{
  "arch": "vit",
  "model": "image classifier",
  "dataset": "simulated stained blood smears",
  "train_examples": 195000,
  "image_size": 64,
  "crop_scale_min": 1,
  "horizontal_flip": true,
  "color_jitter": 0.2,
  "cutout": 0.25,
  "targets": ["large cell"],
  "num_classes": 7,
  "norm": "rmsnorm",
  "norm_position": "res_post",
  "hidden_act": "quick_gelu",
  "head_dim": 48,
  "fused_qkv": false,
  "bias": "all",
  "qk_norm": false,
  "parallel_block": false,
  "inner_norm": false,
  "moe": "top_k",
  "drop_path": 0.05,
  "num_experts": 8,
  "moe_every": 1,
  "expert_mlp_ratio": 0.25,
  "experts_per_token": 1,
  "shared_expert": true,
  "patch_size": [8, 8],
  "conv_stem": false,
  "layers": 10,
  "width": 384,
  "positions": "learned",
  "pooling": "class_token",
  "label_smoothing": 0.1,
  "loss": "cross_entropy",
  "head_dropout": 0.1,
  "optimizer": "soap",
  "beta2": 0.95,
  "learning_rate": 0.0018,
  "beta1": 0.95,
  "shampoo_beta": 0.95,
  "eps": 1e-08,
  "precondition_frequency": 32,
  "max_precond_dim": 1536,
  "one_sided": false,
  "adamw_lr_other_params": 0.0021,
  "max_grad_norm": 1.0,
  "max_steps": 7100,
  "batch_size": 64,
  "epochs": 2.3,
  "lr_schedule": "linear",
  "final_lr_fraction": 0.1,
  "warmup_steps": 140,
  "weight_decay": 0.1,
  "adamw_weight_decay_other_params": 0
}
Rows from block 4 of a small image classifier, named by matrix and row number. Rows with one number within an expert belong to one neuron, the router's apart. Each number is 128 + 32 x the weight over its row's rms, rounded and kept within 0 to 255. All counts start at 0.
Before each expert's rows are labels from the 100 images, of 14976, where the router gives the expert most weight on average: "top examples" is what is common among them; "place" is the part of the image that holds the peak. Only what is clearly more common there than usual is listed. The data: simulated stained blood smears. In brackets: how many of the 100, against the usual share in percent.
# router: router (model.blocks.4.mlp.router.weight, 8x384, trained with AdamW), inputs 48-95
# up: expert up (model.blocks.4.mlp.up, 8x96x384), inputs 48-95
# down: expert down (model.blocks.4.mlp.down, 8x384x96, transposed), outputs 48-95

# expert 5
top examples: crowded (100 vs 40.3); round nucleus (48 vs 14.8); target cells (45 vs 14.6); small cells: discs (34 vs 14.7)
place: top left (92 vs 14.1)
router.5 [153 144 133 144  83 196 133 115 125 131 147 132 136 124 138 148 126 117 125 108  83 181  86  49 163 119 205 141 148  90 152 111 159 135 119 137 122 128 123 113 189 109  57  82 120  75 133 111]
up.0 [101 177 140 105 124 170 135 119 124 163 105 136 140  89 157  83 100 150 123 104  75 128 109 107 166 128  80 117  97 217 134 126  93 115 144 103  84 103 118  97 106 104  92  75 141 120 147  99]
down.0 [140 115 184 133  94 107 152  72 144 113 132 132 144 134 162  92 117 144  94 127 110 130 126 113 130  67 189 104 112  98 140 159 179  81 103 107 141 122  52  91 147 147 148  84 119 110 117 157]
up.1 [129  92  73 147 123  59 102 145 137 144 165 147  92  93 154 170 194 153 103  90 104 122 129 132 137 156 111 165 162 125 104 135 130 106 177 134  82 139 109 145 123 104 107 105 118  77 156 100]
down.1 [ 93 154 136 123 128  68 102 141  90 128 107 118 182  95  49  89 183 160  95 147  71 137 159 151 176  90 104  95 174 150 135  63  84  35  77 139 146 195 159 191 100 111 123 110 178  95 118 126]
up.2 [145  97 113 115 159 113 112 230 122 108  76 117 140 105  86 117  87 146 166  64 100 157 133 108 150  75 113 150 178 185 156 141 100 130 144 110  91 120 124 100 108 119 176 146 110 101 158   2]
down.2 [ 92 123 149 105  97 141 127 130 195 172 149 100 113  80  10 153 117  91 152  70 115 170 120  95 137 159  57 149 145 186 133  44 127 103 102 121 114 124 116 179 157 154 101  84 175 115 153 152]
up.3 [132 122  96  77  85  95 170 164 158 150 118  74 130  98  98 116  76 108 154 161 194 114 118 173  78 120 107 131 166 162 104 146 160 147 158 156 175  95 110 121 129 111 139 194 153 128 119 155]
down.3 [152 156  63 130 112  98 117 111 113 119 106 124 138  80 123 153 168 117 157 100  77 101 167  81 130 110 136 201 122 159 124 139 138 141  91  98 169 129  71 104  74 135 133 153 140  95 113 171]
up.4 [ 79 129 104 114  75 184 145 206 132 162 144 172 112 197 113 126 141 114 159 150 115 106 157 119  95 144 101 113 179 106  61 125 152 138  98  66 169 113 117 106 166 110 129 162 134 133 116 173]
down.4 [124 161 150  93 144 133 195 144 158  87 201  89  87 159 134 140 115 127 129 132 119 162 122 186 108 104 169  98 126 110 157 117 132  97 136 150  90 126 115  82 136 174 118 139 106 215 144 116]
up.5 [123 106  77 151 106 159  56 108  99 154  88 119  94 173 141 129 122  80 102 101 184 155 126 143 128  79 156 204 139  97 176 152  93 160 117  81 100 133  85 119 158  92 122 149 114  91 159 107]
down.5 [122 166 152 108 137 100  77  91  95 134 144 132 119 129  74 140 186 168 106  92 162 109 164 181 147 105 115 123 105 141 154  97 107  97 107 193 116 116 118 121 119 120 146 104 128 110 104 153]

# expert 4
top examples: round nucleus (89 vs 14.8); crescents (41 vs 13.9)
place: top left (77 vs 14.1)
router.4 [122 173 129 116 161 100 129  85 134 152  72 130 178 184 166 158 128 168  81 147 133 119 135 106 138 129 171 144 114 138 129 104 122 106  72  84 121  80 100 180  86 133 145  98 122 175  49 138]
up.0 [154 155 198  92 170 135  78  84 116 124 141 140 159 142 150 183 102  96  83  95 154 172 140 107 175 134 108 137  81 146 116 148 141 130 118 113 199 153 140 180 115 107  99 132 147 133 181 118]
down.0 [170 153 125 155 151 117 137 107 148 146 157 132 203 101  70 113 121 107 113 124 144 147  48 117 125 130 144 145  87 136 171 101 105  81 131  93 204 174  96 115 162  78  77 121 131  65  88 138]
up.1 [136 138 148  91 147  70 133 130  84 137 124 153 123  89 222 145 103 156  92 147 162  75 166 125 119 137 132 112  99 129 119 103 114  73 120 122 149 164 134 183 142  73 143  74 182  76 106 153]
down.1 [149 128 174 144  55  94 154  83  86 127  66 135 128 131 156 123 137 127 153 120  65 111 140 141 148 129  98 182 101 170 171 143 148  63 120 155  66  62 124 106 141 142 101 199 119 139  64  77]
up.2 [111 165  91 135 149 155 162 156 102  96 134  98  94 159  57 177  68 123 147  64  70 160 151 166 120  93 196 108  95 125 136 110  93 105 144 173 202  96 153 114  84 128 160 177  74 166 137  64]
down.2 [ 88 104 115  98  84 133 109  98 130 104 115 104 137 191 135 109 163 134 137  95  56 187 159 149  64 150 152 191 114 145 113 132 127 102 137 159 150 116 142 108 120  89 103 110 160 115 145 145]
up.3 [ 86 120 134 121  73  96 175 109 150 110 115  92 114  75 100 143 106 126 150 144 162 161 118 159  83 119 127  70 165 134 148  82 136 120  99 115 143 165 117 117  96  99 142 160 104 167 130 149]
down.3 [136 145  97 198 143 147 149 218 128 151 133 117 117  96 103 153 183  96 129 128 140  84 157 161 221 167  95 123 106 162 169 129 140  74 106 134 131 155 135 142 116 150  48 152 150 125 110 122]
up.4 [ 50 162 154 128 145 120 185 134 117 122  79 157 155 142 158  93 114 123 134  86 148 160 143  54 157 128 122 116 106  89  65 117 171 166 143 132 115 123 132 148 104 130 148 137 143 121  89 147]
down.4 [114 152 145 147 146 143  65 136 113 125 162 157  70 162 218 175  92 184 148 133 115 133 193 139 173 127  99 150 128 158 174 155 128 158 124 109 204 118 111  81  86 179 127 189  84 173 151 113]
up.5 [ 93 183 114 107  85 135 158 182 163 116 113 160  89 170 144 135 108 114 102 129 158 112 122 140 120 102 151 110  79 125 139 150 132 112 106 170 178 145 158 157 147  79 160 133 139 104 147  67]
down.5 [129 174 119 113 116 105 100  95  85  75  94 152 112  94 143 101 125 162 155  88 111 124 105 101  57 166 103 100  47 146  83 139 127 113 140 109 124  57 162 109 127 150  22 118 153 118 104  81]

# expert 1
top examples: crescents (45 vs 13.9); kidney-shaped nucleus (36 vs 14.4)
place: top left (68 vs 14.1)
router.1 [121  63 127  87 122  88  84 146 100 142 151 126 129 151 116 121 130 153 144 161 167  95 123 149 108 127 112 151  55 151 116 162  87  99 103 196 150 143 135 123 134  80  93 112 175 138 136 163]
up.0 [154 147 135 119 113 135 112 151 134 132 152 127 122 101 105 154 130  90 105  75  96 120  87 143  96 153 120  93 123 167 178 124 160 197 166  94 135  53 169 125 123 110 156 106 139 119  85 121]
down.0 [181 144 155 148 169  78  96 167 129 153 186 123 103  75 110 144 123 122 149  84 147 149 126  86 139 129 144 137  93 198 144 106  96 146 142 114 103  87 130 155 175  92 125  78 163 112 175 173]
up.1 [150  95 101  96 172 132 193 131 141 149 123 103 144  88 119 102 129 143  78 136  54  73 136 114 153 146 131 128 135 179 136  77 137 114 120  80 125 118 125 120 111 192  89 197 123  88 153 140]
down.1 [113 106 169 145 162 138 119 138 113 139  61 164 163 181 146  55  89 136 155  72 121 165 118 174 103  85 122 117 121 122 113  81 173 115 127  78 145  70 166  91 164  63 109 155 134 158 130 172]
up.2 [ 56 159  88 113 134 139  92 157 210 158 155 158  96 109 171 122 168 131 136  99 119 138  54  74 158 118 142 136  63 183 148 162 147 165 120 127 118  84 106 111  69 160 118 159 114 145 109 119]
down.2 [118 131 148 158 159 137  81 223 166 139 150 174 117  52 186 146 117 130  94 124 161  80  89 140  87 102 106 134 158 127  96 129 139 117 106 120 107 167 177 151  83  97  69 161 175 151 125  79]
up.3 [125 117 122 125 135 138 146 110 148 111 177 120 168 139 145 108 140 160 100 106 129 101 138 110 106 157 136 110  94 146  91 107 112  97 157  86 182 125 105  67  99 101 168 124 141 147 132 123]
down.3 [127 136  91 119  70 133 193 125  79 122 145 148 130 173 143 193 115 149 111 105  85 114 152 147 157 102 138 113 119 128 118 172 166 177  92 105 124 137 123 119 168  82 110  99 146 129 141  99]
up.4 [129 150 108 196 179 145 101  79 168 128 154 130 124 157 127 130 130 175  99 169 179  89 195  96 199  95 127 154 150 161  82 180 125  89 150 127  53 149 117  99 112 149 123 143 139 144 132 135]
down.4 [100 133 116  75  97 136  91  69 125 125 110 117 109 103 145 165 154 128 103  78 105  90 150 150 130 133 129 150 193 127 147  93 112 105  95 147 140 129 196 118 141 123 122 158 108 115 108  73]
up.5 [143 146 129 113 107 156 107 128 141 157 131  60 173  84 117 108 136 151 117 169  91 150 114 165 107 145 106 147 117 125 160 120 113 139 160 166 142 197 170 153 103 132 152 176 206 102 143 162]
down.5 [142 122 104 160 166 142 176 113 150 158 134 154 118  95 146 113 191 139 139 103  36  89  42 116 125  91 168 158 200 123 162  29 126 114 148 146 105 102 152 169 112 133 103 162  97 136 181  97]

# expert 7
top examples: no large cell (100 vs 14.4)
place: top left (97 vs 14.1)
router.7 [ 86 159 131 147  73 172 173 142 139 112  64 134 106 119 158 156 132 116 159  83 111  84 108 103 178 147 193  47 157 155 145 119 131 143 113  98  95 146 153  65 122 183 116 166 150  90 181  96]
up.0 [157 170 137 148  67 107 170 107  79  98 140 100  75 144 155  88 125  76 105 109 104 135 113 166 172 146 178 148 122 130 149 137 139 124 138  72 126  68  72 118  98 143 147 150 132 175 169 118]
down.0 [159 102 119 146 118 121 138 131  85  97  85  88 131 122 176  83  71 230  70 134 129 120 131 226 128 155 145 107  93 126 133  52 107  95 128 124 138 193 127 120 161 117 177 188 120  97 136 108]
up.1 [109 137  65  35 224  83 157 146 153 148 121 101 144 102 152 156  90 111 106 157 102 115 126 104  81  66 131 140 134 133 178  87  92  92 144 112 106  88  92  97 162 113  92 190 131 117  98 143]
down.1 [141 165 120 132 149  71 154  70  93 189 104 104 113 106 126  71 169 156  93 112 131 166 114 119 127 119 100  50 127 133 101  60 126 171 134 129  94 136  76 150  98 151 161 125 118 127 103 115]
up.2 [158 114 145 151 134 170 161 134 126  96 145 190  84 107 128  97 216  91 117  98  81 122  72 142 120 157 104  81 144  98  71 105 105 131 152 137 107 151 107 121 131 179 124 179 136 145 141  85]
down.2 [125 159 117  94 131 174 144 112 139 151 124 116  95 140 125 145 162 100 162  99 160 142 140 188  55 114  86 121 109 191 120 111  96 199 112 120 151 101 119 144 141 140 151 125 168 111 151 177]
up.3 [149 116 112 119 123  85 152 151 143 100 168 117 155 181  93 149 168 113 155  86 138 121 114 159 117 168  93 183  89 148 118 220 147 150 142  77 166 147 155 145 158 114  91 158  90 118  39 107]
down.3 [138 122 118  76  77  90 141 124 148  84 164 103 103  92 162  78 120 155 169 154 142 153 158 127 132 102 118 104 121 136  99 101 124 144 141 155 185 230 162 153 149 108 151 106 153 132 119 113]
up.4 [151 147 112 148 148 126 117 103 117 154 133 152 168 125 193  76 175 160 136 125  72 126 144 153 132  91  79 112 141 120 128  98  77 117 102 116 152 116 131 156 138 134  92 124 121 135 133  98]
down.4 [163  83 131  91 113 115 144 115 159 100 132 125  39  91 122 111 101 113  93 110 121 114  64 129 156 144 122 138 130  77 111  82 198 145 127 139 138 137 114 153 114  66 138 132 110 119 141 109]
up.5 [182 172 122 193 124 149 112 131 127 145 158 163 168 107 133 126 106 138 103 129 155  95  73 164 123 167  88 107 157  78  80 133 134 172 170  62 136  94 139 122 113 120 109 109 148  64 112 108]
down.5 [145 107 131 105 146 119 133 153 131  72 168 120 170 133 161  91 155 161 124 157 197 145 170  94 141 120  86 114 160 148 104  93 151 200 145  83 117 162  27 101 105  96  89 202 133 178 168 137]